python train.py --horizontal_flip=false --translate=0.06 --tokenizer="char" --downsampling="max" --eps=1e-08 --batch_size=128
Rows from block 4 of a small CTC image transcriber, named by matrix and row number. Each number is 128 + 24 x the weight over its row's rms, rounded and kept within 0 to 255. All counts start at 0. Numbers have three digits each.
After each channel's rows are labels from the 100 images, of 14976, where the channel reaches its highest value: "top examples" is what is common among them. Only what is clearly more common there than usual is listed. The data: short English words printed on busy colour backdrops. In brackets: how many of the 100, against the usual share in percent.
# conv: 3x3 conv (model.blocks.4.conv.weight, 160x160x3x3, each kernel summed), inputs 0-79

conv.71:136146139128066175108135129140130126124151132136162097092118110096117119104097079134119115107118127113076166147134131130105134145118117100136119129126148094124121106060107107128119106139133152142108130156076145124127130109108108125126096124
top examples: the letter s (100 vs 16.5)

conv.36:117145171126124137150138085162168143113140178152152136145180163156121097101129118116150144152108103109140118108114159189119141146151127112111105126124139140072151153097166133128120107100100100148157122083123102171137065107095121131092130113
top examples: the letter o (70 vs 34)

conv.85:115113116138094133156086112140140111118119137139157140135144116092099110094120036119117135099092095133127125148059153093114134129132119137066111120120103106102100147138125097123110096093105152139115118119104114127093075122106090113095124153
top examples: the letter o (68 vs 34); the letter c (39 vs 12.6)

conv.30:111138112111116169175105135133112112106050150172137144124129132118142112139080095095137132082103125158149103138159104110125168103151138144109172125147107135151134090152108091099132111120101126126103096086101167123119127117117069138110109118
top examples: the letter n (86 vs 22.8); capitals (65 vs 34.1)

conv.141:114094117090110083095114137085106105103123088073087091036090143138137132132144132118102123109148137128138120102105120092085096140132138131133114156141124130133137136100132105103090131126133128042115123112066118119156135109131112127115068113
top examples: the letter s (91 vs 16.5)

conv.97:150132094137124153144130152133142106112157100151129168142166096101132106123150081163100156134079120111092107163085164151124122106144126141103099105127110138100119129115132163127099141093117129133152128136096075141176091111102124167104134133
top examples: the letter t (69 vs 22.9); capitals (65 vs 34.1)

conv.27:078155112117188151160123128146120125133095137174163142125138106105144156114043144120134146100123145142132098106122067113113125086097129099099129124133092095130100092135100152079111117106116125101145126139142152138102114083103126110147134121
top examples: the letter n (81 vs 22.8); capitals (75 vs 34.1); the letter w (25 vs 9.5)

conv.114:107127128102112124142150131119126121090108096119104126068117099100122133119144127115114138126149091116140064136122150092081139121127146102143095149158125140103125139078151094123137025076125090067109083093094114104105107111134117144084133108
top examples: the letter a (65 vs 35.2); the letter p (51 vs 13)

conv.120:148126155151144163149108119140159128123120137156131124140175156082116145148151093141085087128114134094134094167186134110123139133108115122135087140126155126161137135109155096142172154112131124150128150092102114127112174118145092103098096139
top examples: the letter o (86 vs 34); the letter l (46 vs 22.6); the letter y (28 vs 6.1)

conv.154:184110128171171135145119134114153108141158127072142111131141109141123133146125156100128085101098121108129112120125123084090103131137094091121140122091117114103108129103102109139101117145143129129104133119129126123171118126143159148130120132
top examples: the letter n (49 vs 22.8); the letter h (33 vs 12.3)

conv.119:139116143173108087104097128095143102086108061116102183073141140094129117118128168105118114109094144084137090113134108137124108094130129141115091136152114109095120135118140120163151113136144123136090133121145092120121165078172134134152120148
top examples: the letter d (85 vs 15.2); serif (54 vs 25.3)

conv.101:163122135132141141166135135127153109111155136175077137075121159106124148137155133080095123140144171121126083077131092110114102145112097094149114136117129109137117140090090119097120152137106139111096117121126114120134128148123110148114121103
top examples: the letter n (57 vs 22.8); the letter d (43 vs 15.2); the letter m (34 vs 9.9)

conv.72:108137140165155163134132115188127144141134157186144086111171107165085113104133076131143169113122111092130112097120131098127154118131141107088084081120106137071134102118110129170083130130120150156103135178154159092127126138122097172170114106
top examples: the letter l (75 vs 22.6); the letter p (31 vs 13)

conv.45:075126118095094108124143127109111116121143089116100093126069159143141102122132136136172165100157120140142151077123144124105110117134154101157110110143117144114131105118130159100129120114137126066125107115123102110135110114098119104107130108
top examples: the letter e (100 vs 35)

conv.40:103119140165173134131119117189161132104094097167137099124171132104127112120113155134100116092123099098138113136122133133095150138086112123078114144162111122098086114152116091097093089115164131071089108130133129091131136123149160119140101121
top examples: the letter a (76 vs 35.2); small letters (66 vs 33); serif (54 vs 25.3); the letter d (49 vs 15.2)

conv.60:129157126132120141150143145127125123110145115148118140139131103080152100095077069110140110057146094119101114165119131088122141101098110124128094092120088102110099117104134136106123113142114157116122139120125126148146141179121109108129117151
top examples: the letter o (60 vs 34); the letter m (33 vs 9.9); the letter h (29 vs 12.3)

conv.62:125136131132145112157141126109125146154121125121129033099090097128114102139119120122105147098140124115153135146103107126097145133138133100137120163149121142119125125122107123128101053108084119091123141145081130114128104116108097143107111122
top examples: the letter s (100 vs 16.5)

conv.127:161095117132133129097114149130125136113143138137148098150122156095124119085113070157100113125132132130151158112115112113085123111096116121087086144138096126072108120110137135112096145129123165130137144145105136116188184108161119127125072115
top examples: the letter s (69 vs 16.5); the letter l (47 vs 22.6)

conv.41:136144138147165178148115130160140147158139132164169155136156166091125135108119103121122127119111103138152127127119158146119133144127114159118176134119126137128121191127151140122113122134101143156162170149094139140156116138135113135116107136
top examples: the letter n (70 vs 22.8); capitals (62 vs 34.1); the letter i (51 vs 22.6)

conv.83:138122108124180164179110148114107156152128108140138130106113153143119140089139100131109075125130106147121165146134124086093122131119111117120122138135154123121126148089125113105128100113125150088107123108090122111097158139136054128089102137
top examples: the letter o (90 vs 34); the letter w (30 vs 9.5)

conv.104:159151150166178167142096158158150140121143130162115129095177162101133137096158117115131160116081155132134127130084129170146099128089096122140113145163124122091112156137129130126124127145129129128138122120141109122152151088129164177143151137
top examples: the letter e (66 vs 35)

conv.99:189119137155158169130086141150172151121151172183176138110205122115135127116115102116118126133091132128139115143139115140122115148138105150112131138121136106119141148154094129116123148123140147151179152117106121177114140121130118166093140137
top examples: the letter o (93 vs 34); capitals (64 vs 34.1)

conv.65:083112149127146154123067065178102115122058143167131080082144130150148109112112105109138169166124076093127118084120103159153104111136117121078136087122082138117148106129111148106091140100100139129107116105130125097127135097101094130109109107
top examples: the letter l (60 vs 22.6)

conv.69:087165118150097121100098125122115111119106114116098124124108060129141086120118089069099126103141137156142135088130098096147103084110151144098102076150074106117142102114137131124130162131117141085057089134128091109111142120088106158117117150
top examples: the letter e (75 vs 35); the letter v (57 vs 3.2); the letter u (37 vs 9.3); the letter w (28 vs 9.5)

conv.64:100152119094110084091140142126113106139108163145148096095126109103131115132093112141080145131100113138110149129119091126095134114101069069117080088126119116116094104109134118139132110124119142146124109132114141153098088093121104113153143129
top examples: the letter d (49 vs 15.2); the letter w (28 vs 9.5)

conv.55:160123104102123102127089118107114135096141103115110101064130098121119148125148128132118137145110134113128110123112118083060151144149148056167110095141146142103145162107094132122122085118110098089142127126083087137128119109109063155094129099
top examples: the letter s (83 vs 16.5); the letter h (39 vs 12.3)

conv.139:106117114100105076119112143136134097144117102123083165062102061116149121151109188094144111117131141125116139145145099117122116091149114075140090106087132109145141064144148120122161112128131134141128133119103103131110116135130097079106112121
top examples: the letter e (73 vs 35)

conv.23:109171148139139143122126123171130167141098181167143156120166175106131163105174149101152134156118157084119107142134176124158118129132113157132132111126142074130153129083144127132104161119139124158161154116136133171119153100127123126119141117
top examples: the letter a (66 vs 35.2); small letters (63 vs 33); the letter l (61 vs 22.6); the letter b (41 vs 10.4)

conv.126:095131155140158125096174150163138169155143164151124107140141143147140136144127129139155112044179151117130140092146145088124134131092134115174110141121136104140129116097137109153131138178148129140133155103098109113124109142140115096087121151
top examples: the letter e (97 vs 35); small letters (61 vs 33)

conv.121:101128098114085089112117147097158057057116090086107141084147051125126133143109157100153164135152121106107123128122099124113095102112124105124076116102102129119142078117131138104157093125123105111116124118106092135120135124136083138107126108
top examples: the letter o (63 vs 34); the letter p (45 vs 13)

conv.73:117121104146119063100136144165103132085091105147125136146151128145103090155151103142137124092112086092128117106163152094128089111151153129092103077117103142121122147138133109098127112145150117082091092093120092070121148110114115150089124086
top examples: the letter t (74 vs 22.9); monospaced (40 vs 16.4); the letter f (34 vs 8.7)

conv.122:099098112136145125073103114116141125138126123133132113128135145113109116122131121119107148101100116118112145114129131136125131153122127107117131125132160107132110142139130146151117126105125115134111128090100067089119117133048103128103078105
top examples: the letter e (61 vs 35); the letter t (59 vs 22.9); the letter i (48 vs 22.6)

conv.57:086122144138114120140115101113117138095107097100103109145153114131134116082098148120114097114133095088130123126123138129104130155076124132100116165152128133106077073162140111105105077102136091069115106116147092103132143105147149132137112107
top examples: the letter a (73 vs 35.2); small letters (61 vs 33); the letter d (55 vs 15.2); serif (53 vs 25.3)

conv.136:111130134108122136141122132134125125113153120132117149107152095109110117106139104103117118100182107105112076118107126065091110115132141074133087130099150132144137109133117088102134090148169133134126128116116106118097122119159080164102142113
top examples: the letter p (57 vs 13); the letter u (35 vs 9.3)

conv.146:140116110102082077147138171080137053132126090093102150104075084147134110147100111152100078120141104136131119095117134128136138080134157112146108110136104180154149137134158138157114153127127140110120106133138155146115106140141104043130155126
top examples: the letter e (85 vs 35); the letter u (27 vs 9.3)

conv.91:130157133113128148149160139151150149123130118162142144111151153125114149123180080172122154131099141149106119153112156119097116119126104139136125132140113113096128171096114136114138117069121181110146133071075089149080096124112070124090130123
top examples: the letter d (38 vs 15.2)

conv.107:136153151166134121145102189158170112068127105170121132043175144096117127116181123127129141149125158133117103120126150149107129119104131134154112143172136123111127155086144115097124113132134133100107116108144097104216183111131150179156126125
top examples: the letter l (53 vs 22.6); the letter k (49 vs 12.1)

conv.116:153114136107098156150112155110134152102151113142114141025130137090099165131156108113084130136145169128101111093139132115109091127136127124156106162132148152137138159091102096111108129135124138108120126100101119130125160158126066158081124131
top examples: the letter o (79 vs 34); the letter w (33 vs 9.5)

conv.105:099109146089103131151119201117149125109134118110075163057152142111080142145158141101099123199111162111123107119152122136138127117120099134142111162147123123142107148079095110106140146144137104063084105111103114085142134087110108154101076140
top examples: the letter d (45 vs 15.2)

conv.145:136105141134093065083107132108111129131154070105097093085079102107139152116117132136099120097123157073113110122091122130121136128125139097174114098140129150121138126104122086147123150146107136048133147115126145142144121144098093127118133103
top examples: the letter s (98 vs 16.5); the letter h (42 vs 12.3); the letter u (30 vs 9.3)

conv.19:131175117122170128108112105174146141125082154164164112151143148089132122116107085104119124131149130141125111116140142074143122114151151134119134092095121089105148122139102122090136127101121144105081080106108114140081119109117118119107128120
top examples: the letter t (62 vs 22.9); the letter u (51 vs 9.3); the letter s (42 vs 16.5)

conv.53:115121124096101096133128138103112129126139099118122076090100145111092125143110130124110158156148141104136169135107093151112154162164159113179121138144147139131157138112143111133148100117127138073130129128085087143107081128097106123102120120
top examples: the letter s (69 vs 16.5); the letter g (39 vs 10.4); the letter u (36 vs 9.3)

conv.129:139109131083098095111138132042104126119083094028118162133098069139136119161137145127102101131128117115166106098160136111139104120139131096119099119141130142138154119118108094140116147093114121086127061135111116077113088111133121102126118097
top examples: the letter e (61 vs 35)

conv.37:114103117162102111117097110087123145081095154107095139110124008130130112116048123128128113124121128079156100119148086150108132118097122035119084151121112138118113117131115171145125130126110094112150121160121099096134133119155155132117128097
top examples: the letter o (60 vs 34); the letter r (52 vs 22.4); the letter f (38 vs 8.7); the letter u (28 vs 9.3)

conv.63:086143113116069109150116075137102083133133077120114071116121099141137127105113125078149164123139118138168154075140106123095116103122118102134073104124117132093144114177117158149124086146121145132093150135138118122133137129113102127128117126
top examples: the letter k (74 vs 12.1); the letter i (53 vs 22.6); the letter l (49 vs 22.6)

conv.18:150124126118095139091093134118126106075146109154131093031164116118129159127147139087140117112122134116083104135117103111065115119128132100130076125104110115103137121104113120122130086151129126114141103077103093138126163125133077155088133130
top examples: the letter p (77 vs 13); the letter u (27 vs 9.3); the letter m (26 vs 9.9)

conv.110:142082104107135102144130117068122099140153095059119084065135109161116140156119185100141129120129136122144159124138131128124112149134111130136119147137144108140122126142107122094129072102123095077105119116079114112124102123098128126133053100
top examples: the letter s (87 vs 16.5)

conv.95:145122160134135127094114144156169111114138145195116143108171100113157118129075154079140126107157141060147070097153107142130112124115117119123120095125102106118140157098094103087119164116113175130156120129125126142187173132128127142107123137
top examples: capitals (69 vs 34.1); the letter a (62 vs 35.2)

conv.5:124157143110129172146114134125130122112143116178106123059167116109136132130145126128137139119110130123166134174127147143101134074133142098087098119150068160102149106079119128116139115140142157113126121140088119119164171156116108167113106127
top examples: the letter t (88 vs 22.9); capitals (85 vs 34.1); the letter a (65 vs 35.2); the letter x (25 vs 2)

conv.3:124145142105067130111105092143115070088121110121120105127098106139078100119122072115105139116104150116121149122102118105138139095101137114093082098131071115104109143151115114130121108120110071113115074118133076103071103074098106097117135108
top examples: the letter e (66 vs 35); the letter a (64 vs 35.2); the letter l (60 vs 22.6); monospaced (48 vs 16.4)

conv.89:101110137093134102145104128118137138152095127053145109129071105133115113117118142110100075172106144114142133094138113104134093123100099112116113074115126073118097132105118127129090147124127116066109109150115130101109100111116121100121104152
top examples: the letter k (74 vs 12.1); the letter c (36 vs 12.6)

conv.112:127134163167169133099096190147156128083107083161125151083185145077138135110145114114145180097108131119099133103124111180133105127121105113108126136142113118096120114115131096129121088159125140102102083095129116104172150103130135190139120121
top examples: the letter d (93 vs 15.2); small letters (64 vs 33); serif (56 vs 25.3)